python train.py --dataset="simulated grey scan slices of phantoms with and without marks" --crop_scale_min=0.8 --questions_per_image=4 --encoder_depths=[4, 7, 4] --fusion_encoder_layers=8 --fusion_encoder_inner_norm=false --fusion_encoder_positions="sincos" --beta2=0.95 --lr=0.0026 --max_precond_dim=1024 --one_sided=false --steps=10100
Rows from block 2 of the image encoder, named by matrix and row number. Rows with one number belong to one channel. Each number is 500 + 25 x the weight over its row's rms, rounded and kept within 0 to 999. All counts start at 0. Numbers have three digits each. After the name is the row's rms in percent of the matrix's.
# convs0: expand 3x3 conv (encoder.blocks.2.convs.0.weight, 96x32x3x3), inputs 0-15, a 3x3 kernel for each
# convs1: project pointwise conv (encoder.blocks.2.convs.1.weight, 32x96x1x1, transposed), outputs 0-31
convs0.5 085:496489512498510538508459507484532493515546486468480515510505540474497470496527514537484502472510486525506507466458523521458455501488456491517500520495493455482456574529511477494507511481452466469512516538481515501488494475484486506459473467512499493461466443504472516529431493485519469481482516478488481507485522534505456493519518485499523501520496499482451514457500532477477486458491503470487510515504475477475493455425487505520484
convs1.5 100:506546485488487553512469455474482503509517525495441510514476482503484470467487511490523477474490
convs0.6 104:465528519491491563431486513498491465491517514495478499501455462500483476517545514493463505520486504549484502515468449521536465534528493462511501509492464487509506508512486530474496492504505506506475533482483504491504515525515505527506472473508512449461546533483487516498512498470503499476529481498517517434503498498497512492455526552509432548494463487503432483480493445480544512511514502497463496541495497526501475537508488504497488
convs1.6 132:481467524507463508516476473502509489500521502512501455480530494440527529547487492533504519463519
convs0.7 098:489522491493508502492479507479478486537541476477467520507492547490438492495504502476487504493485505534504511509488507513456501438493495469515455472547515491480456526476520476474480529502525503496523491478470483475495486545477497539483504535484470504527488432472463520491534540530477473439520506498504470508496447491501517478528494510475506518514497573465501572462506531498496488483517480511508536479442475507488475493499466492487512
convs1.7 093:503507522501459478505476475479492509501472477469462505471459480511545479452491507504500455541492
convs0.8 118:479439476510459541484549544499549529482459497488514522516517498490502502500501525503529503500478508508485462489521485494471510513496473486501505506513522488501524535491468528536476527470500521491484472491510472489489497475513483499506490545535495563537525508489515438472495489501491503511478521473501487507479496542516517484542516488523495520470520441520522488532441494489497502512498469547513489513511489497508492545517454466475521
convs1.8 116:511521480522492554519461488478488521492537488507515500523482485484520462474512509476560467536497
convs0.9 101:491467525472504510487491534517544532516461517546486490522504446485517497510536487420478514503521517523497492494501472471505462507489492485555488484483504484494529516516526480525515488513487452490504529486492496520487532488477533474524508471524480510514506501498527522506508491497513500470503550444505534520522501490483492485507507482440470502513426522569504447503490539497507529497475474494538579474530497526509459524513478535483491
convs1.9 088:490490481486470566514522502469518481548477477511465467528478450496503500490495479479521515523505
convs0.10 100:495503494485481495508490526457495504427499489492511474503498532431486481496502475475510466496508524487519487506476525518563522461477505504474514516449476466542478504525488525465479463524481470484527465467504465508480545458510484533534519474490480496503476491515536508481537517563512504488516537509514501531489480486514487494513521506515508475483459522519477513463470519503478487463459508493530509465484466476460421500516508481480475
convs1.10 119:504496495493490507539529490517529510495527464465561462525490503483457506483527505532545513523501
convs0.11 093:469482481449489464496474461485474502479494512529456500494498499494510464443491532478451484519495483565543471480485496484465525501518470507508495492477491493511507557471527523508498483515505450474560529504501486449520480497528492490524503515485512505479510471518505466503523482455544489472449469476499471502487521513566502503531517554514450493481498499483507504502551467521479520497482483475483469507487499533500505437499466462510460
convs1.11 109:487508504510451518478467502542480475512484539478447513496489524469495511503504497500481553546505
convs0.12 089:455486507497474500501545495455480518480517487476484486501496516490540446496491491488496495512439462489483498523482555484509539482533513493584506530477503527513496519496542509456507518532532511497526501482476508549577528512531522501491490511498482505500524520503543526487509520546493504535473512534501490529514486497507494488481468495493520522512493492492473466497489492522515501486481504447475505445480510520487493516499477480476477
convs1.12 101:547508500510489509510522492500497476459468520527515433497456516487489504449513503499497501548496
convs0.13 091:493489487423503498506514495518525532478526503502527510454499485460517505483466509531477513499570513508531530475476520495492436494453504545503514473511545482508519469515486518533486520526547485514509465486498499478515482484504469488492516493506511493465456520503477555482457548448475476480486475498538536505531535527516483481505487501496515482473461483509487495502502513499495534530498494499468483495492504484492485487519468499561562
convs1.13 098:508482472453475478505535514530523522501496503484507504452473516475531450498495551520534502516500
convs0.14 099:523500520485481507513550495500506431449516500503491499482460526503500512510520456496556521517471472474500473468501537490507519514487490566513539508466519543449492483535529484536513501483476524447483503478508494494508518491480443454511521514491498514510515467486529505510501525483487526505455522519495520533528470541470470540488496459465519502499469486479453524516500507483534502517522444531527442476537475489511508511510475509499474
convs1.14 089:538470476544486518497516535480505476524490486487512505549528465456474471484523478506518471484482
convs0.15 087:482490524501495534550529471489473475534535498516517540521497536506487522485487484504517530483515491463473491467502453470508491491464492508505529491497531510535476534470567545486486532460479481511498512537505485504500513490481486520475504498558560484496495496480510511524484521500533543475505545455521477491509474508491554478505505511487545523531508505487519518515487526512491527479485485516524527482488506454486521466502514477430508
convs1.15 103:520494523497490530530485487516517544481511469467484468453562535481473488510511535513499510484504
convs0.16 094:490492509498526517528538472516503541526482512535537497528498519516497486545463513452475463529505451475466460503461449493498501506480540560464533564512489530526479509539511518524519512506497514494522494526571521509498469532490504488518484480500546501511516475486480482505522488522500481513497502502462525509476516481500463532487502516496532532502548517516465510500471497472501513488459501484470450494505508499493448508461464481515503
convs1.16 098:511545514496496505478487495475515506503506576557472475492505498465484504486514487456514470483507
convs0.17 124:481522509476546463489484511487476536472503478523529488469520507483507498561493526512485554514489478485470501473524477473513510520495509494474559509494519512497474518459522532524474530460517499485545455563458507465503498511471512520521500487518469552487496465491516527512481536491482502502507510511467500482549550478444500477511530507478500488487538513500516518513445514479534481528511518485454495504523516491501493497499481493504485
convs1.17 109:520512464519502462479505485476462529481491495538485532463520488502521487531518469481541461512534
convs0.18 093:497545488495498509537507499553516461514516519487540499463515512504477484479502517487454503563468481494485504525472534479472512487502466486507532486503446488468464502492522454464506455487515497501495506457484497511515530524512465466492492516514457498460527483492519491469504476481486481518517502496468481496514438449487509474537499509475509491480496516500480554536514515502516472473505489513486490472497517493443536489500464530489521
convs1.18 105:486506482488461520490532589480496508481500511466472504490502501487528510504489526528537512532513
convs0.19 090:506466474480492500485483489490521531514509510548515531547519499516510528455515491472470500486493495479424465477481500476469490494478469480509462471473517495483532532534503533503487465482430468465513498512489571501453492475485485513508495506485508466488490500514475497499524488479521496495472495479458509487506499482504521474517458459489503462509522532502522494519501485530519479538477536521471539490484539566503521549500509520467492
convs1.19 092:494503497453505519469530516492484470478469547499516509516494475462480475447520499505469515456516
convs0.20 101:509527473501549513537486468495443525494533484579537493484569509516482498499516483501483477479492516486512529502487523520455471546456489462484520491485528479524501529452517493496482521504495480500492534547522477511488507512517505454495500501519445473514479541484494545498456489521517483514513517453477534485506529534525505468465493489489531495537481534533515494475497508496480493472495478522546486486467538513491511498496513527466490
convs1.20 080:508455474532470544510506505460485468539523504520487514522487483457519507511526503463476513463506
convs0.21 104:455489465501451495481496513502491482463515467550503507484475572484559461491473555498480521502481501479493483522536532502458498466483503496501521505515512503508460528473489485502451502489472504461484494510519492508474501499487493478506471488469490492512481502510471452471501473480514489504527501485484482501509514504516511482470493512479474490494538453525492493472529511502497512513480503494500478473478504489495479516541476455449515
convs1.21 109:550448493504527524495494517512498489482456504464503536511496506486521511495544458483490545509475
convs0.22 097:520508505470490515468483479515514527534451521486502484455496498528514488493504514485510458519520524462426529487462548508484490514517514509463503522483569529518481538496532540485523522451515474482497508522513490482517524520486461491493524478490544471505530457494497507512506549501536512513507546493510496481584506498531480492543485536480507545551480477504530508501504529474524459512472504463524534509449539482477543505543529545468504
convs1.22 089:524503542540466491523451486495519499518494520465487536552502527513531493473514513508484471527518
convs0.23 106:467493533497484465510498477500498474523528505515528477499502490513568525548480527454524458483521486485523528507484510519461526511517467507513491524532469493518492566481457506488524485496491553489492489507518483504476492507496481507506522505499516498507528516497507504504494509465499493551451503489503502506481469510503491507490482492494491479497522515477458511546534482489491513493493501487495499493463553506508516511461541545486492
convs1.23 083:496479499482510501510525504455501524462493471479490547478467526499458557505473510467490482498534
convs0.24 090:474511499517471497481478505520477545528487535496482518524521501516543508493443477464501491476516530475504499515557494488499486521528521487503504544495471492536550505498488520505485508459466507504518521472519501532519509511528484491545540472522478495501514532500582505500519504483478493509455500456498534473534494508443477471526485501487519497535488475498526498539537468508445475528507434519564523518502529516481555512504497498499454
convs1.24 091:513522455522506532523537457514503480500505472548488483465473524494510492523519487479477460471472
convs0.25 089:456530505490508504510485518529510491541537540448465495518496494477541483491464492487490505470518533511480489513482491474460497482541504503544511492536493514466472533489485477461490480526500473525465466472507510486472536522492553459531522517544490453518476453506541518471482451533544496505480497484508496501496542467543496488502490493502528535503483485478519510497494488533470487493520494522536474499465457456474480508473484484508516
convs1.25 088:523517473482511499507495533493504453508482486496507518473483499446560492487470489515492439521521
convs0.26 127:491557503561510444464480537475497490536491534498490481487467484551546517502427500514502495517481504474541528487539502512481490469512495497498528481522489511464503500509524499489501504457496457526538514495439511488558534535500531469506479488494528469479472503514509552482480502521505510465508516540496521498499481472507504511475483473532497513516504498527480497478499523492518486471464500504487535495495495507489466509467532507524489
convs1.26 116:564517450496489482475501504485450547492521494522504511504488473486563490487491496495518507490504
convs0.27 086:499496464504495560489497483502484507488507502501468509499488489498507494467486503536473503499539502469513499481493500539451453504474512495465498518518538475474509486524526494456480475512488535497493475504467511477450477530513510543502514537561509497498486460461473515455484492507504465469503474485479502503491441503482466470504516479473506471503504501482463518469498496527492501503507445489530519500514496504505475462467482493523495
convs1.27 091:498517454497458497507508479479476509533494500472473556515511510458498502505523496530530501556525
convs0.28 089:515491487501525515502525470526506533453482500519493486513493485566509474494508476494491496482532512485499475493484525489486510524476463467500499506483527501495430488522484468509521511490475500494525476486502507498485534531469516486496472503463487509501471454460517489519468506533507493494514463468502472503522502490485469504482500491527498506506510440482499486529458485472472471512519493455540443558460510520508495520504464538456529
convs1.28 092:469495475492504475516474527562539492479510530490474524513466495517491540475537515521481502501461
convs0.29 131:537489478500441542492523478497504489499516494473519478496514501507490519467528501485481527486549500536501485554512484472503501505520484501492482477481526504490481505532502490515459513472509493514479520472502499544457531487499466542473487512476526518515466513502495500512483509489508544489497517509513490482522420544494505523554448518471540488504484500435533477532480550496453496479523497522527445490524485499471495443555495503502528
convs1.29 087:535480473490537495490482567500480558490501473504536551494500494513500535493514496496482524499512
convs0.30 102:496490542511478479471470481533485496480483511526468498519549521492496495493459494456480527544537497480544495505528540479521510465515480494495484493474457468542525497443482524486487510502518503511507508486493459480486516512512496490436481494527475498496517511523550515528511452505522498490491486452513533528515440500491539494572475497501458470511538495523500493498486481492476489484500498506488479493531485475527453472515481509491488
convs1.30 094:492491496459458498510502463538524500511552454471503507518489507511469485485506486515543512543472
convs0.31 086:499512451497516512489493538499503521467522535503511510481501507491439484493500507502485539531535482491505452517512513497535493483529514471520534520515523480509518468462492515553488508529525482538513517512467510488468520493543484445453530513521455488509496518496526458450481495499511455446516488509469483511499527504484493551489513494511497518519482513499523515519460470474455520518522533525528464464502487451494509542510517448536493
convs1.31 095:509518531462493532508503505494498462503492469491531518508477491490527468480542458504481439460496
convs0.32 085:511494519490521554528510499536476477463499510472479510469489509524523505508538497488535487499481497480473486469484513546483500488494555469525463509513486481461563537483508515530478454508479496529488449531502459512452503490495482480461468509511464481528494511503499500498492514466507485521503451507514521463478436471532434477482482476525509527513521515484527489490482491528518474480434465531515529475545549495498487523442515543519524
convs1.32 098:462519500499483441495466475494542508465461539511497532509486509476494544532482522506502503508478
convs0.33 087:467468516526495468514509460474498482535526482485469504526515574529482520524551544496516510472510465515521521544526551506515477511540517498487455471470515511490452512515495468492469518490518510480527507464513498538500520536495486503523543509503492484479508527527495547493461469523517513456515493490505544512512500537515536529496523519497484521528494484521482499509547504489537535497526444488528544524505479502506521530515497531502520
convs1.33 075:524497553514533545490506521492478490507533505483498488514507500472482509495495529412488496497516
convs0.34 100:458489502523489509491436460482507491511549485482485483510535479508506547562510498535530486495534472510492472501481516507528504526530508505510544520520518484498492502500495483455530522526505492509544501491500501505489467552503479489500489473455489491513528516511489542515480481474517455509511514538493460491541449501476534510458501495535555523512481492485441480482525533532540489511502480506497521509497512492506501495527572508530468
convs1.34 101:490479504507544466475498497459502529479499532545522523489463496456493515488476518482546529495524
convs0.35 108:482463517447498518508437460523508499541526506511440485488483493481484504507553472511452498512577514540431475507501469494468503513527536513496544494469486502488547520536506482477510501502476481525548470441487515497511483499526472471477519553517498535492479503465555513482548488535512533507498485491487517502512501480491482515481467474510503502520495486507490494526535534498532466474510512523549528492507475501505502494477470532505524
convs1.35 106:534465544522480505487514520474495479525512517521467509522454498485529516500554468495494526530525
convs0.36 122:537521454534498515462480474505490481495503506467512520488509488512501519485475502530478513508511508481512496460460513501538495468532492530532474546523530449541511506503524484497510511472493534504510472488523479512494445491452501507516522492462461484555514541544567529495500507494504496499493526464498506524517527507502518440544508493495504498493479537491483531530506515532518470505508524507536500496516527486489531479525487563501466
convs1.36 136:488473474497461507485486483519489483487558503525502512512447524500489532536482496466502537454512
convs0.37 107:497505469500481447511508464531489478482524504500511479488550542522525515503460509503469510502463508537504509512516487472522495476516483497471553472512538476522472520461528494494515525511530450483444542480535515482451514485520509511510520452450472477520493553475493494511477511505512491500472534454452487525513518468541530495520483513475491518506508522484511512547469494504499519480506522516538454485522486449478504520561527503476513
convs1.37 088:492501470530483509481497522488471467508502509516518543517469500479481539469518476438537470477514
convs0.38 093:461467524483516480497477474497507452498460507486494504508472517502503500497526538489528505528535496505495543473498485530471497537466528523458528474500487487507526514511486507508521502532528514459519504469521439515472471456498485503488525516523526472496494453476465480475526466509493466487488477498491496520463505446525527457512553440537541508489431515504500485485505506503470498492507510546488501512517535504482448497511486510503506
convs1.38 099:490530520441510491488498523520534506470488497470498506464459476468500527527463488476526484463486
convs0.39 089:456506481506512427491498530475467518523486501469508495467487476527508526522502493455562533520536536508521482519527513448519486496524493524483543539494536516518499541507504528510497491469445515549499487515556524533484504502527513515522524525541521481490522522496497482492500483543514516479503524484523526487514511523508477501476555504493504495538491496465500516482521503588500532552486453502510485458524483476511467470515452489508493
convs1.39 081:528536514481518507533496488499536502477508483504437455477503518527521516500545539515484529486514
convs0.40 107:521442527462519494549472509525494514506492466506489525511541494491499442481524501501505479478511486543481508513476532483498473506480486507491536526474463501477493507499500512480510485512485502431510494566492497511458509430503527529493493480517506531509488471493489520521494495532522512504490491511490514468497504520522520458510492504501510501513480517489534497521464515498523465493526513505490501478503488493529491493521456473497483
convs1.40 084:498440457496504491508448455500477549483474473513467510501524489511479534472512507489494514503507
convs0.41 081:511495485493488473483448484535522502517487506495499490503557542534554529525532542483479472542535493449472506546475493511479521476527525491533501439480519484480508508491482448500536481513477526490511491518530523475536491498511529476511498509552479505499458496469502489467527527504433503505518511543487513536516510541521505509523562496499494533503517569508544519517498540509503460524496450485492466507497507474498485500564485523533527
convs1.41 177:482473496472506482554533514524520473506494453499503503479438519484477492494481507520547501493470
convs0.42 077:481456496466542527474499481496517482501551533483486490503486476522479529481489495465487476506473491467491481539527480538519528516564525495516499515556541537533573509515493486517504483524502495548474503516541497535533491487504498484479476487484485466514485516467502477484493497522495523485546514501491540512519448503537507471517526513515507522514507486512504498485460471508472467471501484492486513481506513499532500441538521533473473
convs1.42 075:534530527513518525482525470519485487513483515505501538482488495431454469521523524508506463507502
convs0.43 110:473476471531490494449460522489524487528525505438477471506494521453506474551526490486536540559496467481475485530479493454513494516499483508498470485484518514497525485514520525500515501486518519467490490479505503500487469471500537473507517527484518546488524455497462519518543495466488505501509509539503465478499472539531509514453485515568507460450448522489500485465543487496507513548502516446474489560505489474525505533457485472525477
convs1.43 102:511503499497534459511466510499465489513458461544496533516509470502520472499536457544508514505503
convs0.44 100:467480520487519546501454490505543508480496541499497525448535519506500480543488489503513486542496466524475500525509528464467526532493516525447517543470505518487502453508515496512467446466501534467544493505566519487476467512484484512489526531470511505501501485473556526543501446523526476459529549525528481500516478441516465503530528499479473491494531503480532497494510492556559477469506461504508507507548524511471484461520477489480562
convs1.44 100:462465476516500545533520498503463504510490517508502553506499448511462481507505478487507456474515
convs0.45 119:529469470467540519522478500504484526515492454499473525527512497483532493512515487514491494506540474527461510500477522484488531532473523516460539484502493510513505489523480566484521464513470510466485478540504509478467495500494485530446527474510471466502475528542535488485514473490533502515502492495478500473471485517503531474506486500473515486539477536520526487508486499519487513482513508490506477496541487492486543504522456495500491
convs1.45 092:513472467511512494465477475478492528505506485480494533441489516547438508494511517526483519518505
convs0.46 119:469464529522475504534534456521509467476528532509504527509472515515539479451477526489488488497517455492516506504521489540518516486482484487472485481552457451532543481472503499532487478521535528482477465509522545511507509503492518523505491475476455511522568473469502530500502505471444536526540488479557522515483473486506486518531533502463510509469523445510475500491472460505519493502487470492507465509483495493476524519529538519506523
convs1.46 096:539458506507457510513527486471479501529527491498544452526514498498453498485506506509530499542507
convs0.47 090:501455502510536535471491487533467498502522501507508524479490491486496523546505520486490473508473475469452442447522495567481501522523503518485503490443501520491512497474486498463500506466525503454538475531540475506512510468476491544517501451531456462497515503471471493479529496504494514444492504509483502438506525491565447516517487514493508543462484490494508508514475527528506503473497484490503475511497483467484471516521516516505512
convs1.47 069:491489487501503536506478530504479503471481506511475496486512535434530457496488553475455506511503
convs0.48 097:487506472544514510480500517543496492517453501499502525500510525526450519536513503498491485520493505501509483459470528508579507547532513511535458476501521485460497543508483502466495511533508500499469491519529524513480498527522491521482549451552496465507493549495513448486487487555580460505476516524511546520530487498489532523503487518503530537476518497498533495527480510496538523485513494515494488516526474487503464484514516516500524
convs1.48 098:541529547510463515531510487494484504515511509515459499498546499468533508520535533517466481528509
convs0.49 102:464485482513515459485546482523512494468455536494511455508504471523531519492454497500528499465436468466585520505465510556526524498473502524485480472506592509498455504465478485482521528513506534484501487533543486527512511497486513544534488494531507524452505484512514490504490559501455518509497500502523526477501460456522524496473509480500566522473476543479493487469539483521502491478542519476506467498505489479495493501518513498456512
convs1.49 081:489496520506525536529508483500473475542488507518519548485514479491473519453551494528469499475528
convs0.50 131:516488484514498455508545507510527510488498520522498466538501498525505486466521496480541462494478512511500512534486519480524474491524497475519455515471544470497495496508500532510488473440524520452541498474504501505463503477512540497492515528494538510483488499521517467506495521511472541458484502503465488480523493516527462511542527496526483499485521505511532464455521521538473505525482525503485547505511465495487505517508485491537483
convs1.50 112:490448477528508493484498425455489521489497522504493533491519466506528537505506532488483491491506
convs0.51 116:482497486483501505516528507472483495514523510463497496515500510504503532540496524501489514484499518510521471482517481536474519451573480490477525510479488494470527540504502494485505467482525466545479516464500495492511498503473487516536500504472475483548509545473526478516482529497517453525489510474501531509471518467525478532507525513485487557509506459509469483466553493476478505530466529496527484515475535489518463518499505505500497
convs1.51 090:499467479529550469505490525487498521507482493491502544517490480500532554521543500493480491553501
convs0.52 090:522544464489542519489452461508523496509482476488521495518480479460508538501496495499495512482527534508463471512497495499486495506493485489475495456481461534512490505469539520495526467493537514549482488468495484521465490452512493530476469506442490492488498464526469462529506459492515543506515511512487511515453499509508511447487538457487466501480485473517508470478506483514504471491474472492507534472484502512564506520472541483513522
convs1.52 088:499488506478508555528557499506494467477472511525478471503510521489507510508533531446509502470469
convs0.53 108:512529504534422532482443518525513473508494510490481532489485496544516523493484507491499563492558452483518511496518511511502532534520492474500457487454499502551526471482519494526501491538468507525509536485514523494527518454552504443495513498540512489531526529519513503462508470491492500537493472524480508530501511491524490451527517515539450516514467547484528479497520447479489480473495466527489494482491515515513489522491517471511509
convs1.53 078:495503462508495524439502514484492537527525485524530518494527500499534515505496507426515487528493
convs0.54 088:522519504509489508506493538510545462500537509545485514522499509507473483491504521496431469470497454528523523503495532485513473482494481508554510552523505452491496553518490469464481454448500486522498488460479495482480509465483514478532488477529516502489511465521522512516506512469493468511538486476470479503498467476466510481484533471511518504523542484464423505536529487518535539511510518508487492510542500493492537509496481487497514
convs1.54 099:514506517503472506532480420519536496504479505476509544512473543527524489507502514538492489507495
convs0.55 092:504551484479502504488478480498490508488494484505504511489478519461512575498521520513495466468519472462485502485467506501480462504535479521537482487519484523468455493490490471469530494490519483516469481496543494463524466461471490524515529539507440476547462505523466505500507453507528520469498488508482482438496480530547496475495489498511535502519473488483474498503497525497522499564511486497528499520458500451516482464494476549565505
convs1.55 097:457513475489493528546521526504483478486466487427503459493475486482465488484511501504521511496481
convs0.56 109:496490534479470537514464490541519533496543500503470523474491469548507484467522507528504471495478449486521508500469461501487523509520453467527478504431497522484477518498461519502474532487474515473432523549513495507515504482476507503436494522496475486494467521497500510484529483511514499484488488492541531459505479525495497497510472474477501523500508450496492487524511507546451522511497473504523467496536540447491526488499534515503510
convs1.56 109:462464538541446461497513475505504483524494502491547491481480464472505497484490459504502515497519
convs0.57 118:499511515523473468461526494507539509447454488528517531508532500503506518460493479474504496522474475469532522498508477523532501494464517472466466501506488533492518518473459529531533511457486515476519502541520484494465505476465500542504476484492505510517489510507526499499503536486470497518537554520502478532488439518496539514497529468492475495500513506492493494495438463544526496495512517455518495482507493534472475482480522473503477
convs1.57 115:526510491517502477484525485467477507531536448529474484491496484473473500505492498503506571494541
convs0.58 098:528477522516465483523450495490505445470459465492517446507503450518510508514501489486548481498489482503498470534476502535487518501512528497508511475521525469491506495488509507462494462478507541515492533522505510466472570499470496552503506483502525501464515528504515508515505531481535525499503509479485477481511502491557509473527482459485492517472531479502497467486513525460528505479530539517511510493495455471531482489476476541508485
convs1.58 096:442491510496510522546518477558514500543486493514538526511474510482495528497504495484514504452492
convs0.59 101:495493504518505527471484522528499504507486470478476513505475489535514454520535508485510522478515472508435463476503520509480503519505481491524489514475506490495508506519476493471485532506513447469491504492491521529523508450486449518493501497490533529479528472473501530522484500522495532534500528518519471528534497471534523458503485524551543499498499483517495498519482478477507487473531538463514554469474518517493537536499487573519517
convs1.59 098:460524528517461510534501520479488500475462491479513523520496480491505496496461505475515475572523
convs0.60 084:533491495461487471476532498520514506534490499497527500494499516531527463531480506488482493526485510507474460470526486458488508505503502495493460488500560476518480460505537509457492494481505524498549526453481499499518500525492535533514487492510483480519486575501525507475482534495499510495507496503502501539510536504470461509475484486525516532460479482528499480485559530501489459489482477501486502492519515550525471521539514532557515
convs1.60 090:441495458468493477496506531520514501469494496489501511467479489478462541539489478520537516475483
convs0.61 085:511485515510479490505493515477501513496498485554484485518487510546534540487516537476452470472502512465494542515470495470469465472499539517515480495497507525464543521498465486500521502536571513500537507465548459455492509523550497490487557505513512489543508481504482493476460535546470505482497486533501493456503469463507472542504494499480518500512538470528478535524493503500481452497489502510453491471477503468478494452478436498463482
convs1.61 109:518475456510520474520517527510518510479453495470512525491487481461470517482504552500539504539485
convs0.62 089:457467500501487551492550527511565527549526482550472529503549505490469460534479488516486479472535480484482479519507461489497518506501497484518489528487505520516517514465458512524479513515518530502450521513493478507494486519503514474503504507578494480547471509501513497464537536512522497501500545473476530492483483529515477469453566488511532522508484472506495509472526438484463466517500453481484518507509434510523497501490507512445528
convs1.62 097:501506477479480534504491547462476527488521500563515488474471494471499527504499536489539473526496
convs0.63 116:523465491524489465537578453541487484502515529496542475514489487476476530472476540507456506513523486511513471498495521527504498486455540497463536482514443507545512449466501456494479501518482489477535505449534557482501482548497482508527488469477475495492510498498483540471482483514500529507497499464499471519484552491490534488467491520509480514417534495507500500542502502492458471529504492521490502466471515498473473489523518499482516
convs1.63 113:496470520493475517528512470489504456509477488449511468528504470492483535450535475491498491472526
convs0.64 107:500544487468534530525451547509499500528543512528523491516497488510466520476506475498473510519456506518511515478485526501452553511490503471533539534497501502508484503495462524484469485520531501491504475481474505497477560506493501528502474546507488501530539463480537540480456504488491474499498516510528509520489488499480457523500529493480524483514505507514530463471455551527485492545494483469507474501496555552500495498514473491520486
convs1.64 111:511492524528479533490466501511509515462481502491491500467547451529522555494491539498529497492527
convs0.65 093:504465509517530509509490487515504502525493500525516519520517544481508494500501554477503497487503490504492485514495522509515524538519501543486511483503489513480499524530507484541525452521508513492571549514535519476499491511533545504548503518538522508476550546486494461513514508488481462496506491508495493479535528418487470498493500491493496494480553495495499510486489510488479500507536476457451472480511522519522472509494500513504552
convs1.65 078:531527517501492504502445465483492518516536541535484480533553505474497515512516535479477478491496
convs0.66 095:504490514531502473480532504468499510511494485473523523498504468493520526524474498484483460463496493541508540511499528496525504474461503533516500488524499471520504500538489473506479507533508530529456499554467439527543484483547446467545519459528485483532471509532493495521480498520545491508486496469505432471516529461462536550482492511471480539460464521459538542458506513525537468451554494440489538484490512483550488475486541501519478
convs1.66 090:517465489509488479478511537502500516522463517504483502526509478474495502483540428511450509464509
convs0.67 097:482468516489506512496478503553515525496552526501486527506507487501463485488505520514517452539529477503482452464469471525533443503552519502470506468528527459516496491484525518487482533491460458493550532534461477467505504483528505505490495503457513492495505539488476508490473501464509525510467531518522485511492465514492538505534446503487491503493512536549473486514485494530475481495501475515477475500490505525530507510466477495492507
convs1.67 116:520505495531469466500432508519488474503495529456452507505541489475499491505508454495483498501481
convs0.68 106:543519509439510497512468470519475534462508494542531526491527514524479492516475494491436506477533494509537495517545493532461503447493524484528487517472475504491499513450528476522496539540494522517502508501481535508496513549500488483500460527524490498467499514472482538515507479506522490510515497501525472510473532473517514484510489495498449508531525489478491506476552519495511476496466480511541542492497485520453515498496525488551519
convs1.68 102:527497491495532503478498538488468506553478463521506519515518482489519430491531489519501527468501
convs0.69 111:521487547514575510494479478494487509510488467494495486497480520517505487519519470496490494490524495508479498473488529490523509482493530505487523510510533514462522483533522494512518525474494475536525510502452503519485498538513512534471491467493483479493476471538505524564462503512523512459502482483476496538531491469515494488504508505518536456520445524470480491469479512456537555499513495490516509525474536495477502486504563513513549
convs1.69 108:536505496509491536486496522488496522498536492481570470482497462499542483506496519530522526465473
convs0.70 088:468537483462445477515492494450486497513523496552533502510491503505547553503488457499497530552573557458447485524542542516457492527522532504455527485501429512510514510506506544545515497476525484477496469512486498512472468458504494524496480545467518502521503452490513503462494515491479528461500499501475498515507520484488492476512525526524466506506530527458513466502468522489482509498514536525524508499500477514535521532491488514523517
convs1.70 082:515519478494577455494500492494468526533512502527527511527509523473504478458529506486511476506499
convs0.71 116:505479480482461520552490546505502505541513532501503526484486521497463512496466496517488504489458503517489490493512482505485470497475466490493503506483517499504467486463533416456520502510539510511509521451469491464484498455484472530513427484529466527506491548518497496506463464457526521524494527503453475460527510496507467496501474517514493485552456476511496512526509490472488474491532522500447490537472481527490532505504526511484506
convs1.71 104:514492507506461505502484463435475506485506522525453524468506469531521498476482528474506503531524
convs0.72 087:518516471513512450494536495461485507517517470497486502471488540509478510491469471508534438528511480518465515496479526487448523539529508506488537493454574558498532520484511507485520505488490542489470470460487463530498430481494469482484501515513493448478532475473486491493480500510514475531497545511512471496536547469525521523506496542486504504501503475497482490484487484535480494504513513489546510535500527496491508493487472491510554
convs1.72 088:471489495487493509573545487532523485506485464482501482512489491477469509508535513550511491531491
convs0.73 105:497500463496472520536475493515485510471528496494482450492538483500528470507506487467505510498451469475524445484488504483483498514494518527486525511538527502494522480494503510526481463536507564496502484514575492468509485520501514510496498499474508516494537522508528501456496517502465462518527488543502486503472513548464503482498535492498518533486531530519519476551465531506470508527505495491530525529464484463474503480504492483524455
convs1.73 099:496500484543545514505486519504530495493514495493514563508514535509475500462480526453529501528532
convs0.74 115:453541494498532468522469515502492516508466472539516498475504489465465504467520504542440518546429544540504471499498487489460464503527535471520526477533508462504459474489538467493516467464507466553504510451518535488503533519505531462488491480516504533504509495476514511524509479528510494507508485495468509454503524463494530462458527495513513502494534481523498497543463498481532475477530466511521450513512504504515474448539442467536467
convs1.74 097:481541549521529472530462493489484520472491492505495491516521483515499555525492502498469473531540
convs0.75 099:474471530468508495486523474494475491508504511466503446529529502505479511492488435485521517500547522502523526516484519500537453521476487511520484458519515530442486515497439528510497487520511526487495521467507513515536475491520499544518531556489508506484510524453513485524586488496521447471482498493503527525524472491492486472539453492465545487464505475485467499515451505486467508484525509505477528513530481494481430533473473503488485
convs1.75 097:480535537477436499517457500506516513503488490487489495479484458482557503517488508515501539478482
convs0.76 103:541521462483492470521530532471514504521527478463479512464471480502535524502488533522529519496456453491510491493465492481459494511476462534501514516450496486495501503515530478466475497501484457490485471494518488553518482528490507513520506490500532536515504484495465504517499534517508540499500467504493525507480474501520524464534531508542463438483496473526500503510489500479549478542513496467470481506510512500488474492491481484526500
convs1.76 094:496484524491518479529457504482473456530489477527504503522440458501501475491535476493510476472484
convs0.77 102:569461479514559499478504518510525451492501511479525487502526489484448509531518476504510475551498512488531524474518509499537504540457520486491506444539515505466461523476473502517560506520472493537487489514516506462441518502503486473487492491513476489475487490498497520454470504493485522468513495503495496502510505516490453501506512488501537471519479492463511511488517503493500462475504496514492465485544501475543475521506529506481499
convs1.77 096:488461525523504465489504485491512466519481557485512501521476500452514476449526499483501505545514